{"train_examples": 101725, "encoder_parallel_block": false, "decoder_layers": 2, "beta2": 0.999, "shampoo_beta": 0.95}
Rows from block 12 of the encoder, named by matrix and row number. Rows with one number belong to one neuron. Each number is 128 + 32 x the weight over its row's rms, rounded and kept within 0 to 255. All counts start at 0. Numbers have three digits each. After the name is the row's rms in percent of the matrix's.
# fc1: MLP up (encoder.blocks.12.mlp.fc1.weight, 768x192), inputs 96-191
# fc2: MLP down (encoder.blocks.12.mlp.fc2.weight, 192x768, transposed), outputs 96-191
fc1.310 073:088147155154149129100128121177124082112116184187150102128137124155120136161121074160161118156123113077118108215105185110074155141119127118167150114137127084131074122128051157125157086161071142130119145192125148139146155111070136138144127083129180129115188019132104148076141129087130111098
fc2.310 077:058125103147106126077163099144112098172139103080057177137121185108131143149155142169125158154154148135131064138101140209127139122159142117123167175076120098157212043167084159100136130072183094190103155119059129094216129121121091110115111133114117111133144045098125142136104125124094160129
fc1.311 102:124143188122085138159105119083118145105121047141202106139128200101114146151085074164141135169096081145131134090153121135150131141148141101111122093135163187106130163146113107116091146171090116136135153082109154157153083132099136090105104122160120115114153108066154152132102146102150122129
fc2.311 100:126102050074139123126122087097100153160074120177140083162145115074162144135123141095094107100168103103176057140138185095117115146184121085074118126150113114159172068165127135158084190118103122115107071193145154097128167102180123127110102120114068126134076077116175201161138123177117157108
fc1.312 119:075139099136233121120152141055149122143089109149108099106147130061138155138104159149120207117150142098097142155136151095185156206091085133111109123148076092110155088143119112078120106109095136111115054161118097150105093114147156123146143123087181128082130100156116085171118121125154138138
fc2.312 119:155161176083174111125121132198165125164115135184131139135127106160162092137138118131136154116135135178193177055197091096135136093112159114121124107129130133152077184154100120106115064093054181154116138100130069118109145085124153147203074095161124112126104180151118092150144127140157102156
fc1.313 132:106142097157110142113137147170097178124198091143095126128121127143150147101104147166169136157104054161132007148143066162047103083150122126132191161132143124092183138117137117117172163114148076135131143112163158111067142097175153157116129115133120098089120187103135095154098142120129104123
fc2.313 107:129117075078141159111093152142158118171128141126093105122141116135124140095128110138083142136115100164128147163127139179159149043165122089086092138112133073125170059051183123127125110123125099102106153170138173114135061134153071097105111096102147120206189092097146146141147137129155170099
fc1.314 119:113127114153082150123137067102153114109142142065176092110177106177192138128139189170147111149149098093131167219150144142090124120132117121107131038140083120143143155182130131109149081141129114133102080139121148163145126080067124177150106206119126140118158166143105139067182150148124063138
fc2.314 102:153148086111091121159055118143132154093128130154112167168131130139205157179133111123084106133100132126204141143044095132150119170150124073111080080107100106093140094099145113108127136135160094177149148109144121156175154151154124138143163125125117124139102147117107098087124116090150171175
fc1.315 080:170133089138101075073076110071174118100126135102050114119208133167091148139137137099141126119120122174150086072155158105104149142148028124120209096118122102126167113139126085120135162154096155187050104131164144094119134119094110102171122132091130123139164083096139165221162117110152108160
fc2.315 082:115143132137095140104124119128075180111144152149102095114170133092116126092168131163084165165149114083143213085101130137179127104128119144100151109099145133119193122172139129155105107161178130151113114080092132124149155109065061146092137165087154152108092106155156132127178101147124099126
fc1.316 095:094184139109139083144206151100142111113122154123180128113096105152087127166124114155065122162100112097081178072120146176185163157160161096144105129143139115134124189130105093172135079140172114114139154128108136160093127141041192161117085124110081130121168100131092124133127117084134124136
fc2.316 101:108145150199110143205053146147108128146106142122072135097087226127059102162105156121148140148130188113186201109114135160100117144043137089124124077105138091156145124158133124141149181119126106176138102100128167141178118086122112139151156084122146103095164108100113152131145149135132184156
fc1.317 129:084104143143084140170179170127098158166117153144113110124114097183125137174085137135126132056113134113154083178151107062139141153212118131189124085132129173117142114174124164127158098132080134151112157156134125094153148138110136151128119118079145149173131077151116161148100075178091113116
fc2.317 105:124121162079046100126061116166156079105141098048122117122103135119084164100167118137178118086124120130080223062091141119134152098054102148201100133156124159171120138132105112119114184108087110118126116102125101077160134129088178126111130149110116112152113172137141117157089134106153076112
fc1.318 129:126095165164167155142073025128146150131103194143087161106121156135111124200084147104124095176116125181088056096131106176101095152070160134162110113084107127137132126065160166150123083114091179198171134102132148115113163174144134123110095127149128165110115077104067131088103152108116159122
fc2.318 118:124132136125127165161131121131134162133123134167076163130111117132119122157157155148220123101144155140183113125176188122135154112155086157158070138116114148109059138084101128115107133123119093107097127179088091125167110170076140119188085106158126119217109134102118069153125077152143122156
fc1.319 102:149154112156157167157102138125045152113158110185095103187116105128195191176119147088089134113174115110149113110114173115158161102135124130117094189156126076121122128119133152161181127160110132147173152132106121123142077201130146163113087163156175105119164097137138149176134138122144090084
fc2.319 096:119109166162120054112113106168189108169076155101089167206146175117206108106103186072131161189120123190088059108139122121152162134071132133106100135178078144099103124137103158139123109118145106170160117144071141131084120151121126088113102121164170137078120136101069126162110124129129110131
fc1.320 129:098149168126095164160168200101105166121117120097153146121122152097177185121108174157068079176135131172110112138133077128130147097102142131172161157097136108107141100164073093145110140171159127136143131113107068143113074147105104140112139145116098137107100143133156146120162153155133155134
fc2.320 114:142134112125097150196111129120160130111144141097142110164118115080170130166140102168135159164140155126108140129152205156135132130104124117158081186122184173128122180094168119160140172150146109131084138120140122161074192171093187121178120123123156099133077143144124133145133135153159090118
fc1.321 134:127130127173159100174152149150158110151093170102088106161173142107140111176149122130071131150125111146131065126137134105149137119060101092187106092086129086106130114138137230190128117157143127100151180087087200139067131187141132101138113104159138175077148068137106115104092092141118156110
fc2.321 128:151137124114139089116137099083107120096152133156108082134182135112098107098194170127045104087127098109097131167126091131118108132213218141031126112182099034108103115096099119105124130118144148119146126119064167136130124144158145122059066142119097164105162142156131084073170139105178103098
fc1.322 120:199096163146120155186113144111090127144144082134110105069149144105124124138157174091114117154149094152136126082143150166129182133158156110129107102155134091165192113164113135083169110129150126113138172080090091135134081127132119177127191090120192200140110134090112165156177047114090179106
fc2.322 108:167111153145155082153112172089097153082162146135162139125154041114156104163116101197133104075131187116102184117119120161126187132111164112164150144154105140168113114113077124120148128094196127104082164080159022147117150154133101105105134112079157103131112117163110158102104122153041137120
fc1.323 102:120107169084105109128150183096125135121162116121160147104151118164195122122169105077137096112176198091117141098143094145138155118130095189118154122131088116137133103207120110160180054087154103135145143096074075163146180140134132160059132013125067097133120154182091152126157148163125107125
fc2.323 106:160113127122153154131127122119113095037143111109133190099162110161135170118069164068132126144132133100096108086135160104086129102088144177164116156102154111202122112122156139132126160138070133074145149148111107099154109111052104097093140149146091153104147151095154150120132126074121121196
fc1.324 091:136080160133073184097110108099183123188155109127159165168160111115160178120089126091138168117080076214122065104127126098161116117090087113136197142108148177116054161136118160134115123108086079120103191116074117118112179174163119090209146174136143095123142107169120161190076096139135114177
fc2.324 091:150133164111124150107146164146097118138112167141126098081168149033121123080128155166159119079120132129099129140149103135193089151114195140114139136051100139111117130105189098103171129113102148123174098130096146195147052147192105095127128107120139092127130136140121133154125144100135124179
fc1.325 101:085102173157130135091117110158117083094119148125113152117095169137115119167120129144135091193183122130045094135031110120150149075087130153074088155119136129114187079172098124112131101118141133092148141141109161154122174074101167118154113130122133138147126075126164139119141185168135078151
fc2.325 108:120123119118137159066087110133217123185124160094088134098126141127130143174158164112150103114109203130067146099068116063142156090090194120183093107173090115125147085113164142073114143152106166126133111149152163118122136204142071153105137154181157078122108146149188138111182105146129166130
fc1.326 105:165188070125142173184122154111114135113117096189050125122156150151108180109122144158132103130113110118088142109096144193138142123149080128086088087191156121129120093164119121070097134122095116162155138077147155145211166133116158099125145145169137168126082129128148113114148137144139117082
fc2.326 118:115144128191114090083086133102130153106137097135158151205122130142124119124046187151143163150129149134034098095147108179126131155122117138206149115132161125146119104101122110123128142117137101182176129184058136118140124040103111087110105062152149209105058121052143154140169126150115156081
fc1.327 072:075126102178151080105126159119032153131131068255109132109176108159114185148101182144200102170109162135159149163102100081099132116144119082147138127149095146151119114143171119110097094092119163154166073109103093119130133076153084156146117180071105122164108211079164120150161160152068162190
fc2.327 073:195093136143109122140132122079132183145105139206108092191163122117151125096107122146091145183097084161119140110125138141113159127185166185128140126139121128107095112111131148129144077138219169101119110139089087124058150104119174184145163104116170117178151128166113122081094131153115146129
fc1.328 109:154146107131092120074107167096154118159121162160144130164152220105110148161159106095110114096138116098119129189156092111163088116103130128076090157119086079108089130136154162152105131131173118069147099137127085129128085103076136125194107058128233073147074142179178139176108132119135118162
fc2.328 107:110110089108102146138142122083099115081137111077091147083093123167103084165132159153150141090117120153176156086104124132087137139158174157118138081137128126067084077146059111145124150158159125164141120132131157125124169096102187116053124086109155046107101156062084144067103104113105199115
fc1.329 009:117140076098131142202109200124145149151074086100162080090139207139142154141141171119164156182113134110158116191125122133117131144160135143156149128146115162104046107088104123126056120143166107076121182176107104090130147157167121098154138162123144125142102146132153120129079166092124100122
fc2.329 009:142099149123086077145117107063139157111112117089161073138149096176149122118099134154164106120174143159088141123102064102105153072139137185101110174081128170115119185118119127125124157126069157173164154082171173119101115144108155139177162167172129165071144136140157095022125129111172097065
fc1.330 094:151149166085165063127118110102135161090198144142181119190124158124171176127138194147118148159096116084104090056136127126120112127157182154132124158195146091148099118163130136111146102143175101092165139139110145144051111140158165134178145099144155093126153053151184071127080133155193130161
fc2.330 105:107105132106097090116165136127160149091113116144122154077093090088176155140100166094146133130120182159148169079102100145115148125241142127125129141101127147122162178130104114168135170179139120179140118136126136115160147136168083083169094141151114112157182075121131124171141148107073102112
fc1.331 100:167121170095180156209134082164094096176107083152127202098177201209111134161152084078106136092096117093181039150185122176159120148184131139095084090144159092125112147121104124086122130156181153123168096137135161115096061091126135116142146090109147129113131118109085132124069114116121139122
fc2.331 106:155134131161141071123115159170112132122194147104117112169182075163165131146155075128098103111141178111081151047156131190103170119115139125158143107115154080117139142150125127148157157126181172124170146139170142182115074077123129125184171153112192141124066115101132104100147131150093203176
fc1.332 104:130094135078123113090126120101110107107074166072111178178082061140119129117088146101101116111099147107207099146112152146134089128195165135128158119101098127047104081142151163158129098071153095147094116155156146144117075160129108039129119180128045113093168146101114106149137100115114124160
fc2.332 098:148099150066108069128190127095144155143150141136115160105113135144204156119108084120091134109141098167075169135111112121060193125102048100112111119111156136192156146128130123108105125126132120122150130073165055140164168093198118106084124065137108128138115089151153174141148119139140187108
fc1.333 134:120045136133148115135131114097106118138149106185120171102123153103102106079142101138136188220141130141135143124146139156155146158135126122112126102116163185185119132096134139182108108086148072151094203110160088134105115190081135087124146178145135129183166132139187166098136077095115142160
fc2.333 154:112108089118142127085125137118121130132139123125063100115199133152078157144123068074091121127148161170108105201052135148110102114134091188139148135227121074107146130116101130113126143135199194089102171158081159099106047149106099130146070151126104129197116116102141093146075160134150085123
fc1.334 093:148121184157125120137097075138180165165144034120143142129191060133152102078101153102151107171150167166120158201115145158162142100136095112077116148106189080123122140126162118141123126132146099131082082156084151160119101154123155093177140163116191132171155096117151142118161138138068079130
fc2.334 098:163122128080091142138108145028181111144061123194109045084113086142105096110093080183170134139139181087119160131094133117159099106114110126148134141144112114153137098109121124101131164131131158117074076102132123159178118141101069127138079132111153117164130092153144145161175111179171144162
fc1.335 107:088117133192115129118101057128138119095139085155122068108168106138119146111101178156164148094157113124129150160136161100145126088142110113184161079118143068114132149212128157099129120141081120133054094131092102137139129088087128170139207165178137173102147109124108124149129168148132126134
fc2.335 098:110088173136145138137123100163137074122145127118076106128140122093083144092167171090034164089124145153130067162143103124064158150119115129089157121130122077168108148124111128118136139116154160196132110117132146139124119105061137091099108075157163127143170171146102156128174148126178135175
fc1.336 069:117102095067142164117109082130162123105154085141096155156087116097141112118141112177114082099144115157203121142143135114121177138173163130081133164117122146138131123098091114120128082177076092199182154082112140142148131136187164134098114139092151071084220071192105113128113150136122112142
fc2.336 072:143110140161176162095154129164129143105151168091133109084111128118153122112140145165142103123172145135095064118123130172111122093131107090134122136159163143061120105075132122154088141131151107122086152118093165084092114128169139064112202164154166040168148141171144090084092137133188144031
fc1.337 006:107112136173107140157113182095126108130094156162089165142167153180109114148129174084159141191106129129100136132121106129138167116165148076128139099136095131124157056155125167095172147179107103124150099135120122101144175169052080109163133154112186130169186119151190177045103077112080169104
fc2.337 006:145081131174093117133148117117129143091173117092072008091054129069103123160100106080120118113135130153124084084117098146123052128196148094143155161069133136136063129133179134156112095146136124091081151136082138093155166106144150178081118140170130113103120147124134114093091109141109113047
fc1.338 122:117071110041156111057136157062172100144164176107185159139170121108106150157123118131107149106104117140156146119140147130104165139217126105112169094141114146169147140096113103141122133090139180126139121158173153148108136154152163112093105121131168121160171075166096114095092114067131119114
fc2.338 129:124112056133111094129135143179156123138124116090113073057120143142111137187158155038077129120103134118141156104135119103083035155058151166101131136214164127106090156122131132162128137165138106157122151119160102125101092143203117135085148086099106133116092136168150140190154137119129143121
fc1.339 076:106130180150117127090133172065126071074090067178119064107085113167148141102128106113137151101118102144105069084199146093128096147186132079063105131161144101142129160144128090081204111142125135125168162104111133148131138178123105173150182194112032149116172143153174187147132068111098119153
fc2.339 074:151104149124097120139082112089129164152099126189129164180131060127100145152061137119121146095165163063109082162135066086082087148113125157077166114080142124174067110094160137154136074166039092082205167144156120113138167150124150113081162194123119168165182194153158080122083119085187148090
fc1.340 159:150156122126147143147159077101186092088136084129126132147101128116142141134080214077160150150140118088165131148084142123101156105103131152171139149115076119158039112118169157132154094128096129097121166146164108144149117134158136095153091102103164118171181112110159114137111094120091102093
fc2.340 132:146124134130083107143080097120109172215129110109142180093130077097153149140125144117166137060102089078101092178109127117147143113095126173145106142114152157193119093130139120220137081137112109149146141136124139131107180125174068143202136107103136139042142144137157135158096135135070096121
fc1.341 088:143201108184124142118142162119106099131123110151098130161130159176078083156182155138104151096133177123191111106144133186119168164129111150177159106141112115141092128091181125072173116183053118138141132104104142160141099185178181100108146088106128112167157087110115133152101154080110140103
fc2.341 102:154145150109147113125156114123105192108160136101170127120046135098150099147090109117158106059106107176152153144143123136152138067122072216137124155115035126164082100075218139078133174123119156144138141100133167124103138057115075076095082137120098142102138169151153079144107144183099102153
fc1.342 117:118137115154151090104195069171103125164073100072093165130092129160107126120108177128113206165138141103076133095135070130082134106153116122110105187138133115119138167116082130122139181101123137145146155105179122123126179101134150181141075094084174120122094100118127133141123122132122134130
fc2.342 117:093096057156097130119081135091137106112107129145047116113107124143095151130142127109192143128077133139138149144127104121198135092072088122127092190113133124123102116068167126050102089101142190129092125128123121157156111196079135112114102171183075144152088121110078157184186123127142086117
fc1.343 110:100116117140147151136132145164049171132114133119114129112134139115045197083205120166128080118142105175116142162098152165097139119147108150121095116139158126137114102123108132120113064104116075147127145074095133165141148117147131133151090124153085133162127134158152135106165155086100228107
fc2.343 110:144159065098072119085107139127155110165157117131161171158190188118122072123134130170104114106150137165132199136146148149095154114167181111111145087123138080168128089166125109157125058117178108183159146135166078116145147199188126122137147104125170114155179114116169142099124130089105136173
fc1.344 075:075140148109115094164082121146076099080108105156090171148176140174160117133128169168177098100148104150180142123212119131163102098113131134070150161139109163103103136138127127189123207108072187131194083107146083137109131169144110043183085135133097175099124178110113134168134212186090094101
fc2.344 085:139099111182101119160118124191110148108090087105117122154156102105084138158160069165116147136096142139132171081121085125092066120134144067105144140141093108176177181171141123127137095124137120135161110104117136081147137111095086147122141119155119161114119182129176170178107125107088152149
fc1.345 103:130064113155131158127116134140110122160219163147086096159111105143133090130152110071134128177173160132167127162103133157116140099139164066123121106151125130160159160113107090166106112102054104132224159167127151100140128124147118110148153110151090099137122102153153086218113139147119158211
fc2.345 107:124136178128109148076147132102107179123131140123140118107128078156113124045141078163122150121128143200067132112116127167125112110176151102099133123121149151085127115155156122150122142100140140069161105117190108134152132146170187169131090122140159097110137182063075069211188108158128080208
fc1.346 118:106124138126141081119137070203140071122087057127142084154125155142087135173080101148118119119097156137141117115164162101088138100154069099141053137151108078125114091166110148137088102075153132132095149147195162166130180138100101128165124162182114117142159153114116115092117118125161091138
fc2.346 112:174120098088177101143179109081165144128120108137154122090203097143124116113110171091122120091148136076125103090057120100137097143084108109130120134110143151148146170103130138158126177114149138091087117096214179121119075124153164108091085143167077181093117120082111093115137119102048141145
fc1.347 075:168105124118111086186057169150112102182171116096069066124109172181096170092123113144103165129132181083196157137127118094127128128144148088098196144141090140126097141128175101099143155112104216175088177091127127108133169094083214134073127144084055098084146146111130112120150092154125192156
fc2.347 077:105135199161181127147112134180116189181099141175160112083120133116183120158124136127149156185106102121133116097160173130119178134081090150160106167054161127171157090124091126140116140145131106130142108166115153147097150138117093106168136159109190175162153096130063144177146129142124160194
fc1.348 084:117148123180173122165149167114149087117135129114122146101150154125123126086162033130135117111131100151092156190150152159087132170165096099140108140100131121130109121051115135111141094064164134156112129088150152081137142127039129105158151188083119161136065170187117182040137101129153151119
fc2.348 085:156138073129108170080150088082103063107163157150107103080116136146084169167116143146123123079172109078155182085178096093116099196125129160047078157147086139144171148112109113147124142121106157140130102168090084164154098101086151094096092163149170137090137149090131120166172132111123154137
fc1.349 112:173106141086081114097149182141131142145117116133120145185143128181137125084124133117124142137096108173166111100155211109164138191113236102143101061127178112162143065147128177168111181169122060108116096099102155118103103094083136098054092126052091093126136142098152123100152103096110101156
fc2.349 109:128097138123089110108163088102116146191145100122122117087105122135083139106175118134168190207131173133190111155133029098067143103112103160157183135126107168116118129118163156115122175118163174129106113177140103088143092170160175149136130154115161144158128102138095105152052125149126205093
fc1.350 073:129110107145138102152164118138142170063119150108112104155206150140111117122102090187124119130123174146088169155118078128161164164089100162075103142089090228181083144161129156149134137148148150116118181174120169133091126134145174092042047162120100166111138124125132137199160186111100138126
fc2.350 074:152119144133198140171148132121131060125143137100090126139099099086130130176095136143059130085092137072150086102133092098150146095154104166123145167125132141124133149126145119059133141136142152075118129109123111156160095108147198166174143112125086166163111179132127120123096128169173101159
fc1.351 131:110113093166138175087195125110119080098137065176146109134117154137120114138140124154132136102169109131116124069058171131131110159084101167091154145091164192158111079168109057170124110130106090157148128123134169190097104187115167104184111097131144176139168157122093114192171137157168119142
fc2.351 121:112116114144141161205137116150117180149126123155172136173127070119129080115113104144105137122151126083143123147198136159171183091097143079086187049175149091127125126148143124162125116140121122062144076183192117113131151097094098110062140142118135111084165117148112145095136144212170078115
fc1.352 084:108048163114141093183117110157141112157076162110186111156158154142093165103084165197133124144126070167081064116128156169150145143139148147147177127134143109180118158125125108139147120163079169128093123108129104094126137138119109124121140141136083116099140144107103130057151118172156176138
fc2.352 082:143120200125092140129105132114116110114158132067138143176132106068145147082153133140159129070139140115139108126152108126141116101127143093209145113121123144087160132111121137179142138122145077093110159103104093127150150131062193139091099052166182110156122109113181149141188136152103155116
fc1.353 130:146064121212135092166088121088105136102067062083126066136169174143150134135125128190105204169087115101136097116174126093114132153190163171089132152117145101108166128102134131142116116141105187075189143114086181134114139161125098152150128105137098135104147084128123162134196158057088097129
fc2.353 119:151100134111119118075127150180128135130158107084107153117166056078140114118052204111148158131135114148179168161173115149230113122184071091135126165132136108133068147175175132125119105121123118154142161130117097115118107104195132154093119132127119168184116108126148085082151132098150077132
fc1.354 097:125113160180157075132145085120170161097148146118106112140119159158162133055120142090160114079157110132104104101183114111152158124161155155142174146142193116141157127141116181150084135146127112138146114138105098191109133147128178088117161120032159130077078138179137128166170142138079064141
fc2.354 106:106133169179062051181108150119124160106125087154139145140151109133113117157141085133130152120146158101116154129135172169179088124118122106144088125132087127104122091102093138133134143120099124102108137095121105133175163106052195133136062111109089112136123129120135149113142121155121147059
fc1.355 109:145130101152075173141140133174158122099124130154114144092164110085119165131173153156135148101148073120150125065133121092129156089144099132132137178076164106078113184160096148145078213140081191124126099132137104128149129199171137082106176134124120101094155153075145128098093077092172105162
fc2.355 115:087103094122128165161074121149128106114132112127126122126138197078129120067097125081153105131146145156139078090142098130150167108145115080117066116128106166146116161140132118162117137120057124146105172143147151072108138142109140146092130164163217150118123177115135086123161122155144047100
fc1.356 112:107189158168212103140141149096133133132107143144172181122114152114151152109157143163120189096132062115164086093098146082128138154079100047107173103119182087149120156130086145095122099130172135133118143085087111095143111065104097097202174166102138184135113087137185114124103105110107094128
fc2.356 108:165122122134157114131127131089150173025137144122126152093162116161098139170071122167106121129132167173201128109173106156063174132140161163079054150083124129147164094150100126135106142132122155124107101136087078141157187154130112093146163140186060215111123137084133093099122071153166094174
fc1.357 129:150116183142069148122134163120199100118110121071160185066137148162164137154123086138113106111169151120140126073135073134109131192119127103127094184110161122148088111107151150062158085134125101106236143158116138142115110159097126140112150123167078120107148105060140117144130060048157124119
fc2.357 120:097137115160087175112106129156123132139118148120121132161148126090132098189131115066153143145141123102202108093156124121101135097099191142145126153168102098172118108171194129088086126111119122120119177172114146143213139148124095116180135131142169184086139160078080133116100117105098149168
fc1.358 070:062120156123152057141113134137161193173095149136106095145114129103137138148085129115117095191124189147127150154068081133125171120148138072134157125103127122124148054099122123113079107130060103140086190108104139144167116076134076137109138148151118157135146131147093147151188139098127141138
fc2.358 075:104114106146109114131104154143150132137088163082091144126106114109090111111122078134132121091091139226079168102193113206140081133090069092088136111104127072161166186105112129107124190076167183070151113132133161068122093086127171142155055146155112136183168112124140180143143170121066089092
fc1.359 135:161147152202124109090167170136130096109155161204103143132160110170158130137115139095026126113141099117073125090125167144129163134093139105108096107112122171127111173145096152178126153100110182115148094125115085075198109188188106104159086102158075167162129081104116182126118145128122099129
fc2.359 124:091147080142158142093177133130141078071162123169154165188156157037063113151201140113099131150128109116105108154155164143098104105095167135103079136126139083142172041161121131142142103092023142123141135144152092101141093080073141111111119103134047147147126117118150145145190146122108120155
fc1.360 133:119163139140133126112128142106098123138081153106104051126143108136146145120109171203144129083062114134102147166155106104127143130136158111154125131117158186108133101208116172105115091095113114177078170142085110155155092132121092087126128191142114079159169145133132138100120152123111085117
fc2.360 105:142149156112086153139118094091140141152129121121121070132151183149152102127096112103186104133125169132084131118102148182096143137128125144142163099117138077146089183152112151168128096100175087107155108088125067157110157100146180075173118132128139136159092151168146185151105170143158136141
fc1.361 119:156116138115122179156107174122172163135113204092124073089149125173128165144079059117123108129149176092154150121169155065067147097132152095168110086126094115110161121162121174149118168113118136080173064125106115144109059102119121143105129128112087150131162122128171126113093121155172143123
fc2.361 123:130119076111197154127152143141059136120096131153101133097102144162081160067084138138120111086120105175097121131090080105127082147074103120064148173147169164111152091180100111158140125127125122116025135100145194125128175142078123101167157137129115162167111163156195166125098170138085060150
fc1.362 134:167111111131084124121173158146077168107097148150124118129137163095136143151138103115107147120122137084186142151179131155093137141169087190120106103104126115136130127137151038126134125169162163105107163120147185154163085161133154174139141157148110092042069120112127112114180089093130208148
fc2.362 109:074152127095143171104113124040151117173125121138154084131122144232103162100092150129190178147132077164016156069084142113134124109159160130175181133157145146124144143159115124112129156109133142098065095087138132126175136109166160147089170103140058153137051162139099149155130149173117085114
fc1.363 086:136144081096144192114145085150141117105100111123105096077150113135098100113129126159140122142089134095083161062162076114128127145120103069104102096124144132172179101133160151098129133149102133167067107129099144112152083115087180124100122124128123093109185122111167177091136063143112109086
fc2.363 093:122142134161071090144098110104110107126162097195119142151129065130123100176059125164094112067125118146132114146148099084144156151105114046140087068146132134161104158114088105114127156151124101169154128140121169091109188119094181119095170095136206135116117179128079174139149147121149089058
fc1.364 092:137081135127116123110100118150121105115141069177162091107150152113097168099134113128118085167117181121098131156174161132177137157151173163156165134089091097134131126123131164130143107157111074150171135187118171184123131100145116078096156192056139141132135098098116111170124134081189172168
fc2.364 095:160140157123100089145112143122108124095168161090185107061202143136141123141084174092197115144145074129186111098170137085087101157161093167102133155150106093148211145131090125095106139137122169139103107060112163119177234116122193154088090086100091173141123087111119067189149128083121142137
fc1.365 122:088123147097098121096075156107155096144114144114123063126169107091143138163114107130174138108124139076064127102245176153148132102128154149113142155103098092118145109124135131115142127109125100070141124117129151111121193118130106083140137195102052179187126066151057116101202160166121090171
fc2.365 123:122132130138088084096170098112141158132121130188144127075151154138156107100104147102092111146084106136115094141136105162114138115153174092134161114144148151145084136164088141139116206125122124114141134189143084156153121056126126101064062122134180118128170174106078161148141136137110112081
fc1.366 136:123095110098150134129114104132187065106102181110146122113128150146133200115166096123099096114117113103117130149135100180127153119108125124128168147144166099115148126137137127112210115097128140143111217116034154180125113131142145213121134139152122131151100120147121113176089103029128128141
fc2.366 132:152123149147114147145093145125108170132153141150099104145110140114182107136134145119125128113151107145109109098110094093085131115105113109113089156105125120188085174096106142145120109094117151140113204104168155112125155135123106069124072143119127103098097159122099138030112125064126134112
fc1.367 107:122119099146114115152106074082144128126106156103122117104104139129118151197120171112119073110131175089127110108137085148126116087065074106143171125122149124143100135125091143122126051096150135140131203171108149104119145134159107129159117130146102113162116149101101142044141108154159151132
fc2.367 107:071145119111153096043109134144136160105089133077109146104141133145165155128113059107131118132119184094120100144117255084084149155129102187214135108140126096095149091129151153150131132120101134080124165123150109148143112138082136159148099101131065108056107139153100091151122147111069224168
fc1.368 084:208130129092087153118152130119151138123112087066141076123114188146076147165112053126193102050092122136128144135132164111156189117153171135125084201141117126119139095115112134131158148163169055129133182147139077122096135176083189180132077149146139081099084093130118104134119124067153148143
fc2.368 099:075084164207102160132137140146131121136092125094143095124096133126122098068184138144062126095110108163099224124169103135139047128126138164131179158113116078141126165147139153131156117127164119099074135084102158179127112123092163131119149142116119113145058116115136099135157124172134143121
fc1.369 089:181080130139126045153096127102142133074131135156157106115114135083122143170091167193181104192137112123149154083117091107138180182148082105147142183120107141107126127165127161124133115140106138147095144157110133117171156093123119162110093109190131167127158140049163190081011119200167138185
fc2.369 097:162129072134116142180182149093166098066146143100175129145172104086094119083177113108106163153133119142099121158141124115123109059093112086128130160085123117055189193116101125143135111141104118098147111119162188110100139148103190156101154129161108208128139145056059126117138129120128120170
fc1.370 058:106115087102168105128135178110116135126127128154107060118146100087154183116154146132151126182110112177144129099151045131150140128149133076109137115164079159136093090101175158159088159152146109099113115108137106168121087129191149086130174107149094090095112127085123133140139139055165128081
fc2.370 065:155166151107126104142109146101149154094112146132058114158202112165097174157120128065077126114128133099091102111131129176175109124128140123160144115118122120160150176123162108148144076084075109171128099114150124099072082076132103101093106176136098189188090118082085106166080116171216064108
fc1.371 065:140146141095083103158089100107120101155147074126138190084117048134112093118145062094170102132138118138106145130080089134079088089133118124092081137161162121140158099091155124157077149129038124101148138075172175080140146107214140089180095151153167138151182101200156174108119105151146108122
fc2.371 068:056106067130108192153133144106122121155122132145073133140131158158138138120199110080106128074132107118048154144079136123136066080146098148106160185070101067170126142095080130110090121139148100099121123137130089133135164112185105104172148131170149132117135083124130121161162107137071152127
fc1.372 092:117076144132146195083145150112117119111185110124123126153147106114143121189101199105123125144161121187144202155161121106072156119198088091076146041086095165134123146076063158136144114133169156146105133149132129152145143126163136076091076141145091123127109142147110103163143121048140049115
fc2.372 090:055146132183105125170138128174136125138140110066126159173114137081164071128116147125097152162115086128149136164213068093177143141162166145129098132157159178088119106099114132173129146133135175118163145185150088116140179174106090168136109102154168124136135126151123117139187142122142139111
fc1.373 101:124093155161049083105159095099148123159041140211191140181139127134079147132187079119075169144124143148125037156124128145124084138119160102158082144138177152157108167111124161166138146134114113117128149147154112121089112075107170101097115128121158101118208105078167154123105137131157118090
fc2.373 102:096135127153158157168135117121119130139117119191223149057154146082153106125102165161129136082095076169106116103073124169153123165170093083160123047113151107225111089151065116115115171173138069184109101095129150127141165173160084133208176179130127131065139131210101110092116134100110156105
fc1.374 079:116070130183122143128140192135080160105158217096122080117147173125126125111180154120188140110179133136106118056201158087111109132180167146090084129162119090107148094110160133070106103120145077091144107114176178193105137141101112083158058122153126085087114154150123109131179160113106090077
fc2.374 095:109112150116155121109204136160112185157139135097130110145167166159036121139143143118125098092115147156160116137157120157164143133166140136109132136089132018136115112126163120115144076184101113150145161131125168115103066091146102101096127109100127127085135125159116093125161146133022097135
fc1.375 101:120211084139176188110151130135104148092122143141126158095132153163162129118141116131126204128152133162103087168161120104168116170172145159123148113152106123216112125113143120140072130109173110152145152156128095183162179101163107095081083169101155121178128148146159162129143132107098166142
fc2.375 112:114092170111150104161163141153149119164140140107119109138116135141165138161081176176067124147097180143121147154136127146150111081096098195119095154068187090170110149131122126158156072137135071131131144203107161114098095150180158109144172143139153165204191135101062138138106138166125045123
fc1.376 080:127160128108182173127147183193120114116118122127096124065146130150163129128127155089161088101125142106173119105083132141158157112165058083102110159120098139148176093134143101165199144131165134087137106150115112120116097091152055098121074110106143122129140095112104151162131128088148099176
fc2.376 082:142132065134153178159185123137135048189049119135166151134078102089127128144109155160115109093129167143096128173073159100107119211127087079128158121162133124168130090170125159102105100145106168134122170118112247147090158164104109099175110157141136139129126100085127152132105141162097139142
fc1.377 111:130162094147122178135076141150124096144105099141102185079136140177097096165179171109105175119132114152104081116092126165150096146163204165125167138083126081161112088115163089154120148091127080124122117127080099149076189145113147120098144102176147112157210076181137165145102174144103179147
fc2.377 113:133129092147149124163156132106138136103125131180115091154109119143135109097145128113104118143112084111087115138119125125142135088112128079128126129199100155137106211121087137157132120112138162125143095127096122134107053083191134112117119129058099138108126164085086121178060093144164113000